A small spectrogram enhancement model, trained from scratch: norm groupnorm, normuon at rate 0.0054.
Rows from block 8, named by matrix and row number. Each number is 500 + 25 x the weight over its row's rms, rounded and kept within 0 to 999. All counts start at 0. Numbers have three digits each. After the name is the row's rms in percent of the matrix's.
# short0: shortcut pointwise conv (model.decb.0.0.short.0.weight, 192x384x1x1), inputs 256-383
short0.106 133:502500501499500501500500499500502504502501498502499496500501500500500499500501499501503500499501499500500499500499498499499501500501498498501498502500501497499499498500500501499499499501499501501501501503501500500501503499493499502500501493500500500502501500501501500500499502501498500504502500500501500500502500500502501500501502500501501500500501501499501505502500501499499498502497
short0.107 116:501499501499500500500501500500501498502500500501500498500500500498502499502502500496499500498499499501502496498499501502501500499500499500500500500499498498502500497501501501501501502501500500501497503501503501501502501501497498502502501495500500500501502500500499503500501501503500499502502500501500502503498497500499500500501501499498502502500498499499497500499498501498499499500500
short0.108 097:505503502501499499503501500502500498498501497503500502500497500505501500499502501503499500498502500501502498503503500504501502503501500500497498500501505505505500500500499498507502501499501499499500501496500501502502501497501502500499500505499501497500500499501502503504501498501501502503501500500500499503499498497499499501503499498500501502500498501501498500500497501500499498499500
short0.109 114:499500500501499500500500502500501499502500504502502500499501501499501500501500500499502501503504501499501501501499502499501501500502501500501500500499498501501499501500501502499499499494500502500498502499501499498500500501499498501500502498500500499501501500500500500502498500500498500499501500499500500501501501502500501499500499500501500498501502499503499497500499500502499500500501
short0.110 107:497499499501500499498501502498501497501501501501498500498499500498501500501500500497500500500499499501500499502499503503500501499501501502498496501500499496498500497498499500499500500502499500501493500499500500501499501499502502499500498503498500501500500500500501501504501500498503501499501499498501501499502497500498504503501501499500501503501498502501500503499502503502498499500499
short0.111 119:500503500500500501499500501501500499502499501501502504500501500499499500502501502504502500500503502498499500501501499499501501500500500500503499502500500501501499501501500499500499501497500501500499501499498499501500501501500502500500501503498499504499499501500501499503499499498498499500500497500500499501501498502499501498501499499500499498499498499499502498499498500501502501499498
short0.112 107:503500501500500500501497499500498498499500504504499498500501499503500498502499500502502495502502500499502500499500496498500500501499497499500499503501500505496500497499498500500500500502498503504504493501501499499501502500488497499499500487501498501501501499500500497502498499500507500501501497499498496500501505498501498500501498502503500499498505502502501497500497498496499498498494
short0.113 105:498503501500499501501500502498501499502499502503505501499501500497503499498502500501499500500501499501499497504497499501500502498499500501498498504501498498500500500501500502498499500503502500502496501500502502503501497502501501500499500502501497500498498499502499501503500500500497499499499499500500500500500499501498500500498500502499502500501500499500498502500500501499502500498500
short0.114 110:499499500501498500500501501499501501499501505500501502499501501498500501497501501500502499502506502499500498501499499501500499499501500501501500502499500500498500504499499500501500500500501500500499501500500499502500500500501499500499498501500503500502502501502500502500502500500499499502503501500500501502504499499499502499500501500501501502498500500502502502498501501501500500501501
short0.115 107:499501499500500501500502501500502502495499492494499503498499500498497500496501500499500501500501499496499498499499503497499499498500503497494501497497502499498501505499500500498498499499499498496497504495497500499498496499510508500499500527500501499498500499503501499493503502501498497500501502501501502499501500503499499500499500499499500502499501498500497500501500500505500500502503
short0.116 104:500499501499500500501501503499500499501499501502500503501498500499503501501501499499502501497499499503503500499497501502501500499500498501500502497502499496500498500500499500499503501499499497500494499498499500500498498499507500501501500504500501501500501500503500502503500503500498498498499500503499501500502503497498502500502503499498500500501500502500500499500499502500499500502503
short0.117 101:502502498501499500498499500500501501494498499497500499499500500499499499499499503501497497499497502500502501501498500500499502500499503500498498505500502502501500498500499498498499499504499500498499499500498499501499499501494498497499500500499497495502501499500502499501496500498501501500496502497498500496497497500501499499498499499500499499499502498500500501499498498501499500499498
short0.118 102:497500501499501500500499501501499495505502501502501501500499499497499500500502499495493500498499500501499499499500504499499501502500500501499500499500497497496500500499500500501500500496502500498498500499499502497500498499504503501500500504500498501498498501502499500502501499498503501502499499503499502500501500500501501500502501499502500501501500500502499496501499500499501501502497
short0.119 107:499501499500500500499500499502502503502500499502501502499500500500500501499498500501499501499495499501499500501500500500501498499499499501500500501499502501498502501500501503501500501502500497499501502502501500499499499499499502500500502504501500501502500499500499503500499500499501502498500499498501500498496498504501498499499500502499501500503503499500499498505502499500502500505497
short0.120 114:503502501502501503500502500500500503495500496495495499501500500501498501500500498503497501496492500499500502499502500500502502502502499499499503503501501499499501499501500500500499501498500500499500501502501501500500502500497501500500501499502500501498500499499502499502499500501500501501500500500500500498500503500501500499500500499501500499500497500499500500501501501502501500500500
short0.121 111:501498499502501502499499500498498502502498499495501496498502498500498501498499500499498502502499498503501497496499502500499499499500501498500496496498503502499501501500500500503502499501502500498498504501500501499498497500504501499502500502500502498501499502500499499498503501503498499499501502499502501501503499501499500502502501501499500500500500500502498499503497502502498500503500
short0.122 112:502501502501501501499501502500501496496501500503500500501499502501500501502500499502502500501499500501502501499501500502501500501500498502501502502502498500501501498501500502501501501503501501501502499505500501504500500500499500501500500497501499501498499499498497500503501499499496501499499498501500501504500499500500501500499499499499500500502497501500500501498500498499500499496498
short0.123 094:504503503502503502500501501501498500499503489499496496502499500502498500498501498504498500501493497498500500501503501499501502502500494500500502501501500499497501496500500500501500503502501501501507498501501502497502497501498501503500499499501500498498501500498501497497501497498498498501502499501499502499499502498501498500499500497501498499504497500499499499501501500498500499497498
short0.124 098:498500501501501501500502501500502498496501500503498501499501501499500500503502499500500500502497497500501501498501499500502502502500497500500500501501503499497499499501501501500500501499499503502496500503501501502503502499501500501502500498502498501499501501499499499501498497498502501502499500502500501498498498499502499502500497502501501501500499501500498503500501500500500499497494
short0.125 105:500500499502501501501501500500499499496501501503501500500500502500500500501498501502500500501502501502500501498503498502502501502498499502499500499500501501500500501500500499502500501502499501501501497497500498502503502500501499500499498499500498501503501500500500500499499498499503500502502500499499500501500500497501500500501501498500500501500501502499502497500498500500499502499497
short0.126 098:501501502502501501503501501501501501501501503500500503500500500499501500499500499500500500501499497500501499499502499499501499500499496500501499498500503500498499503499500500502500498498499502501498500500501501501499499499501501502500502498500499500501500500502500499499500502502500501504503501502501501499502499498500502499501501500500499499500499500498501499502499500500498500498498
short0.127 112:499498498499499500498500500498499502502501501501501500499501500499500500501503501499496500499500502501499499503501499501500500500500500498499501500501502501500498501501500498502499500502502500500498502500501500502500502502500500500501500500499501498500500501499500501499501497500500500498500500500502499499499500503500499499499499500500501501500502501501495499502501500500499499502501
short0.128 099:501502499501500500500501500500500501502499497498500500501501501499499501502501500503494500497499500500498501499500499500500500501501498500502501500501500501496499500500500500501500500500501500501503499504500499501500500500503500500500500504501499499499500502501501498500502501498503501500501500501500502497500503504500499500498500500500500499498499500503500503503499501502500499502499
short0.129 128:499499499500499499499499500499500502502500501501499500499499500500500500500501500500500500499500499499500499501499500499499500499499499501500499500500501501498499500499500500500500500499500499500500501499499500499500500501502500499499500501500500501499501500500499501501501501499497500499499500501500500502501501500500500499500499500500499499499500499500500501500499500500501500501500
short0.130 103:500501497500500500501498498501501502499500502501501502502499500502501502500500500502502499500501502499502499498500502498500499500499501501499503500498499504501502501497500499502500500498500502499500501499499501497498497500502500499497500501501502500498500499499499500504500499502500500501499501499500500500498500497497501498500499502500500500500502500499502499498501500500499500501501
short0.131 105:502501499501499499500498499499499502499501498501501499499501498500499499498498500500501500501499499499500502499499500500500499500500499501498502503500499501499501500500499499498500500502500498499507499499500500502499499499501501500499500504500501499503499499501501501503497502498503502499500500499501499500501500502499499499500501501500501500499502498504500499502499500501499500501502
short0.132 111:501502500500501499500502501499500501499497497499497496501499502500500500500500498501500499503499498501499501499502499500501501500499497501498502501501502500497501497499499501498501499501500500503506495499499498501502502499503499500500499496500499502498500500500501501501506500501501502499501500501501501502499503499499499502499500501498501502499499502497500502503501502498500500502500
short0.133 109:502500499503500500501502501499500501499500499499500500500501501498499501498497502503501500499499503501498502500500500499501500500499500501502502505501499499502499502501501500499500500502500501500496502500499499504500504502500501499501500500499500501503500500499501503501502500499503502500501501498502499498499497502497499501499501501499502502501503500501502502501502501501501500501502
short0.134 097:500502501501500500500500502501499500498501505498501497503499501501500500500499500503499501501496498501499501501501500498499499499498500501502505499499495499498501500500498500498502500499500499500499500502500499498500499502501500500501499503499501500499499501500500499500502500502500500500502500502499501501501498499499501501499500497497498500501496500501501498501502500501501501499494
short0.135 099:501498499499500500499498500500499500500499495500497500499500500500499501501498500498502499499498498499502498500500501495499499499500499501499498498499501498498499501499500497499499498495499501498497499503499497499500498501496499500500502497501501502502500500500501501498499502502502501502502501500499498500499502497502498502500500502502498499500501498498500503500497501502501501500495
short0.136 107:500501499500500499498499499500499498495499500497497500499499500501499500501499499500498500500499500500500500499501501499499501502500502498500501499499499502500501497499499498499498500501498503500507498499498499498500498499499499499499501500500500498499501499497498498502498499501502500500498499501497500501498502502501499500500499502499500500501504500502500500498503501500501501501502
short0.137 105:499498501498500500501502502502501500504501498502500499501502501500500502500503498499502502500500502501500499500500501500501500500499496501499501495500503496501499502499499500501499500497499499500502499499500498495500501500500500501498500498500499502499500499499499501501501501499497499499501499499499501503502501496500501499502500497502499500501498499499498501498499502499501499501497
short0.138 099:501500501499499500500499498498500502504498501502498501500502499501502500498501501500500501501500500500504500501500501500501500500501503498500500501499500503502499499500500500501499499500499500499502498500499499496498501502497497501498500496500499502502500498499501502497500500498496500500498501502499500501499498501502501500499500500499500499499500500499501500499501498499505500499500
short0.139 098:499502502503502499501501498500498500494499507499501499501499499501500500497498499502497500498497499501499502501501497501500501501500500501499504503501500502497501499500499498501500499502501499500505497500501497503500502497504499500500499497501500500499501501499499499500502499499498500500501503500500502501500499502500501502500502500497499501498499500498500498503503501501500501501496
short0.140 107:504502500499499500501501501501500503491499494499501500499500499500501500499497502500505500503502503499504500504500499499502501500500501501498504500499501500504500499499499501499499499502500499501507500496499500498500500498499500501500500500497502503502500499500501499503501500499503500501503499502502499505499499497498502500502499499502500498500502499500503503501500499499498500500503
short0.141 102:495502498499501501502500501501499502502498505501503497500499501496498500501503501501504501503504501500500499499499499496500501501499499500500503497500500498500496503499499501498499497495502501500496500500500500498500500502501498499498500497500499498501499502499498497497500499498501497502502499501499504502501502496501500501501501498503499499500502501501501502497498500499500501500499
short0.142 096:501502501500501500501499500500501497505502503508499502500500501500501499501500500496502498498504500499497499498499501501499500501501501503500494499499498501499499500500501501500501499502499501501496502502500501499499501500501501499499500501499498501499499499501501500498499499500499498499496497497500499499503499500501500500501500499500499500500500499501500498501499499500501499501494
short0.143 111:502502501502501502501501499502501503498501497500503502500500501502498500499500500504499501502499503499497502500501500499500500501500502498503503499499501499502499504501502500500498499501500499499499502500500500502501499500501501502500500502499500498499501498498502500495501499501497498500501499498500499498500501502501498500499501498501501499502499499499501499502500499500502500496500
short0.144 069:498499498499500499500501501499499502499499508496504502500499501500500500497500503501495500500499501501500500504497500498498502497497504500499501501501495502499502499502500499496500501496499499498496500497499498505500502504496499499502501501500502503505501499501501503498500501503496501500502501503503501500500503506499496499496500503499501499502503499502500501501503499500502500502498
short0.145 089:498500502500501501502504502503502499507503501500501503499500500497502500500500502496500502498498500500499500501499499500502501501502498501503498499499502498499497502500502501500498501495501500502492503499501501497499500497503498500501502500498498503505500500501503501505497500501505502500500499499501499497493497500500502500500501502501501498502501499501499496499501500501498500500499
short0.146 101:500498499498499500498500501498498500501500499498500499500501500497501499503501500498497500499499500500499498496500496500499501500499502499502498502501502501497498499499500499500499500500500501501502497501500499498500499501500500500500500499499498500499500500500499500500499499499503499497500498502499500499498500499500500499499499501501498499499500500500500497500499500498500499500502
short0.147 073:498501498504503500500502502499501496495502499503501498500503500505498501501496501504503497501502500499497500498500498499501500500498499500497495504499498502496502497498502498499501501500498500500495499503498500504499502500493499500502498497500500501504496499499497500504499501500504501501503500498501497500500495500501500501500497498501499500497498499496498498499500499498495498496499
short0.148 088:495501500500500498499499500501501492498501507502500499500499500500498501501499501500496500500509502501494500503502502499501500498500500498499496503502500501498503498499501501499502502498498500501493497502500500502502501503495502500499500497502501498500502501501501500498502501497503503500499501500500498501501501497499500499500497497500498501500497498499500496501499498498500501500496
short0.149 097:499501499503500500499500500500498501498501500497500497499498499501501500500501498502500500501500502499498502500501500501500501499499500497501498501500499501500502500501501501500502501501501502501496500500502501502501500502499499501501500500500499501498500499499501500499501500499503500498499501499500500501500503499499499499500500500499499499500498500503502501500500498500501500498501
short0.150 085:503503500504500501500501498502501502494500498495500498499498499503498500500496501505499501502495504501501504502501498502502500499499502500502499504499501505501502501502501500499499501503501500500505497502500499502502503501496498498499500495500500495500500500498500500497502500497499502503501501497500499499499501507499497500498498500501499499502500500501501501503502498500501499502497
short0.151 082:500501499501502500500503499501499503500501504498503502502500499503501501501497502503499501498502502499497500500503501501500501500501499498501499502499502504498500503500500499503501501502499500500496499497502499500499500500500500501499500500501500498500498502499500499500499501501500502498504499501503499500497496501499502499502499501498500499499499500496499503502503500500498500500501
short0.152 079:502501501499501500500501500501501499500498495499499499500499500500500501501499501500498500500498497499502498497500501500499500501501502501497499499499503498499498498498500500500499499496500500498499500500498501497502500498499498500500501502500499500502499499501499501502501503501500499499498501501500499495499499501502499503502499502501501500500501500500498501501501499500499498501501
short0.153 084:503502500501501500501500501503502498496501496500500498501499500501500499503501501501503499496503501502501499503500496504501500499499499498499497499500499501502499497499500500500501501501501499500499499497501501501501499500495498500501499492500501499500500502499499502498499499498500501502504500502502500501499500499500499501500498499499500500499500501497499502495502500498502499499498
short0.154 068:506502500501500500499501500495500508495501496501499501498501503503502501498501500504507500500501500501501499502500500508502503503504498498499497503500505502502499499499498498503499497508499500501494501495503501503498500498499501501498499498499500495498501498499499502503499497502494500500505499497499500504496497500500501500501499498499502500502499502494500505493505500497503499495505
short0.155 082:498498501499502501498498499500499504505500493503501499501501499499499500495499499499492501496495498500502501498498500498499500502498500499503498501499502499499496499500501502499501502504501500501504499503502501499502501501503499501501502500500494497500499497498499499492497501495502501501494499494499498494498500504502498498498500503501500496499503499500496503505499498497506499502502